From a checkpoint of a small spectrogram enhancement model: widths [48, 96, 192, 192], 12000 steps.
Rows from block 5, named by matrix and row number. Rows with one number belong to one channel. Each number is 128 + 32 x the weight over its row's rms, rounded and kept within 0 to 255. All counts start at 0. After the name is the row's rms in percent of the matrix's.
# convs1: first pointwise conv (model.enc.2.1.convs.1.weight, 192x192x1x1), inputs 96-191
# convs3: second pointwise conv (model.enc.2.1.convs.3.weight, 192x192x1x1, transposed), outputs 96-191
convs1.165 092 [172 115  80  96  99  94 106 114  82 141  56 133  88 113 153 117 102 118 122  92 102 140 107 129 142 144 107 161 119 135 174 139 211  93 136 148 130 101 186 164 145 165 154 138 127  89 148 107 128 141 141 159 143 110 109 150 113 157 168  89  87 158  76 116 100  95 119  83 150 177 145 177  83 140 147 147 125 126 135 118 137 174  71 138 185 117 141 129 163 133 202  48 117  87  81 136]
convs3.165 090 [132 103  88 169  75  99 109 154 157  80 118 143  93  76 110 105 136 100  96 107 141 138 104 151 163 124 133 128 166  56 121 110 117 127 141 103 113 142 194 153 138 119 100 121 172  91 101 130 127 157 155  98 106 141  73 138 152 152 138 131 122 141 193 112 196 110 163  90 146 158 216 181 134 130 154 119 110 137  92 167 125 103 161 132 133 131 112  95 170 124  88  94 142 104 108 177]
convs1.166 104 [ 99 145 135 149 132 159  97  91  94 118 151 161 119 136 118 100  81 147 171  80 129 116 120 151 106  97  86 124 136 102 115 122  76 104 116  94 120 206  93 141 105 138 128 135 137 128 101 127 122  85 106 121 115 147 113 142 126 210 109 145 157 101 155  94 156 128 144 185 116 164 139 104  99 125 153 184 110 232 126 148 168 160 140 106 108 167 175 145 165 105 167  71 111 129 140 168]
convs3.166 110 [ 85 160 149 106 120 165  95 131 129 120 109 170  94 160 143  97 106 101 149  90 146 127 135 121  48  96 168 159 138  95 127  95 124 141  70  95 138 135 153 108 176 143 161  86  86 156  72  88 175 148 129  72 152 133 120 170 165 138 113  82 171 105  78 162 105 127 105 129 126 137 107 138 122 114 175  95 140  86 166 123  89 114  70  48 136 171 104 119 166 122 153 130  64 125 105 134]
convs1.167 082 [179 128 150  69 160 117 152 130  84 127 126 104 110  89 137  36 120 115 109 116  99 101 154 138 115 105 144 141 147 176 104 202 138 109 108 117  85 132 139 128 126 142  81 159 106 180  45 170 127 113 125 112 181 139 129 161  89 156  75  82  97 133 137 127 128 139 120 121 148 142 150 135  68 100 141 201 151 147 103  97 107 149 129 177 132 140  97 163 129  70 107 155  91 146 200 120]
convs3.167 082 [180 135 161 142 164  96 136 155  99  85 121 119 141  89 139 159 150 117  93  72 149 127 118 107 144 178 106 144 112 104 144 141 140 109 115 161 115 134 157 166 161 198  53 106 139 197 186 139 140 193 134 173 108 200 135 107 111 130 103 168 108 156 147 133 151 127 158 140 148 115 101 124 147 121 146 137 157 151 111 139 129 136 105  74 139 131 157 134 173 123 123 123  99 144 131  88]
convs1.168 103 [123 176 148  61  99 112  57 119 113 174  99 102 151 102 110 142 151 188 149  73 128 167 133 139 145 150  59 114 138 126 126  62  81 136 154 152 166  73 129 105 135 166 152  83 161  83  68 172 111 127 152 106 122 134 147 118 145 158 156 103  98 152  64  86  93  98 117 122  92 158 176 146 141 163 115 110  99 161 128  51 140  85  48 116 148  92  85  93 180 109 172 103 136 172 156 120]
convs3.168 092 [161 140 150  56 123 119 137  80 112 182  98 115 112 182 162 191 140 137 123  39 136 100 116 118 108 143 142 156 173 178 115 121 122  85 138 152 172 112  84 126 109 145 159 135 130 127 125 135 130 151 112 134 153 169 171 124 156 177 129 133 135 116 104 163 124 196  52 122 132 155  37 118 113 129  43 102 143 110 132 110 148 173 102  73 157 103  97 173 158 149 144 141 184 171  75 109]
convs1.169 108 [ 77 146  76 122 100 101 140 116 159 133 131 161 128 112 101 113  99 142 177 101  95 155 109 150 150 162 119  49 138 129 109 204  90 130 124 106 101 152 150 155  97 163 145 101 146 106 236  89 107  97 135 112 161 237 154 167 141 152 121 167 122 138 137 149 154 134 158 167  84  76 130  97 122  47 118  85 117 178 134  94 108 148 168  92 105 178  58  98 152 103 128 106 131 122 134 134]
convs3.169 101 [176  96  92  97 157 132 118 157 147  92  66 148  82 135  95 142 148 102 116 101 108 174 140 131 183 105 156  94  70 159 118 112 141  81 118 137 104 144 113 120 149 171  98 125 152 114 139 176  84 114  83 149 102 122 118 110 108 149 126 139 146 175  72 116 140 114  92 130 133 139 105  70 140 136 159 122  81 102  90 115 199 155 151 180 150 147 147  93 142 142 108 145 194 185 132 128]
convs1.170 079 [130 196 133 111 110  98 112 177 112 120 100 114 158 107 152 104 131 142 119 120 132  94 131 115  86 153 193 170 116 145 175  84 146 150 159  80 125 145 145 136 120 129 124 144 153 128 189 104 111 132 139 126 139  69 151 123 154 130 119 170  92 148 133 101 150 122 129 149  76  89 112 161 116 205 105 123  83 166 154  60 164 108  75  78  90 221 182 155 114 119 174 131 161 191 123 162]
convs3.170 083 [119 154 162 134 109 209 161  99 189 163 109 109  96 134 126 136 195 169 158 142 151 127 134 147  99 123 102 144 166 159 111 135 127  98 104 115 157 156  65  91 143 156  75 109  73 151  91 123 149 155 114 165 140 150 120 111 150  93  71 170 138 148  87 116 133  65 106 124 212 130 112 164 108 109 185 137 155 115 189 158 165 159 124 114 113 163 183  88 198 139 175 158  86 141 175 155]
convs1.171 111 [153 172 122 103  80 124 113 152 125 181 135 120  89 110  62 109 104  92 154  89 175 143 146 165  68 115 115  90 164 182 129 124 103 183 119 122 168 111 152 126 171 161 162 192 107  79 176 170 123 168 187 134  93 116 161 126  95 123 135 114 162  76 134 189 107 128 124 167 125 141 146 172 219  73 111 191 162 160 107 142 181 150 103 120 171 130  94 133  93 121 123 111 126 170 211 133]
convs3.171 078 [157 131 158 101 135 138 158  93 129 169  77 109 106 161 120 112 108 140 105 109 156 152 168 110 154 133 118 144 133 132 169 143 143 169 158 128 163 127 169 147 160 183 107 147  84 204  89 137 105 159 115 131 114 122 158 147 121  90 203 117 108 171 125 140 127 154  90  95 122 135   0 124  97 145 134 123 157  46 148 111 146 174 112 102 141 104 120 144  91 140 153 132 103 158 118  86]
convs1.172 116 [116 145 121  95  45 137 176 166 161 186 108 148 118 113  79 138 132 130 187 116 126 133  97 165 106 120 109  98 184 116 118 123 113 164 123 164 165  82 180 184 135 193 148 145 119 126  94 128 120 114 158  98 153 132 132 162 124 115 148 114  81 102 177 141 147 107 121 154 114 146 187 163 114 136  79 181  90 205 136 122 158 112 122 115 126 128 126 170 159  49  83  89  90  92 154 150]
convs3.172 057 [145 146 151 158 124 136 127 118 188 191  71 134  93 143  87 106 162 130 138 155  97  77 126 101 143 123 105 159 110 119 122 190  82 104 156 120 134 154 180  95 140 116 176 155 120  48  94 130 151 106 132 110  75 126 141 105 101 106 155 221 110 151 137 159 203 159  69 148 128 181 128  91 115 132 127 188 146  98 124  93 186 147  98 191 112 132 133 168 117 144  85  67 140 136 102  99]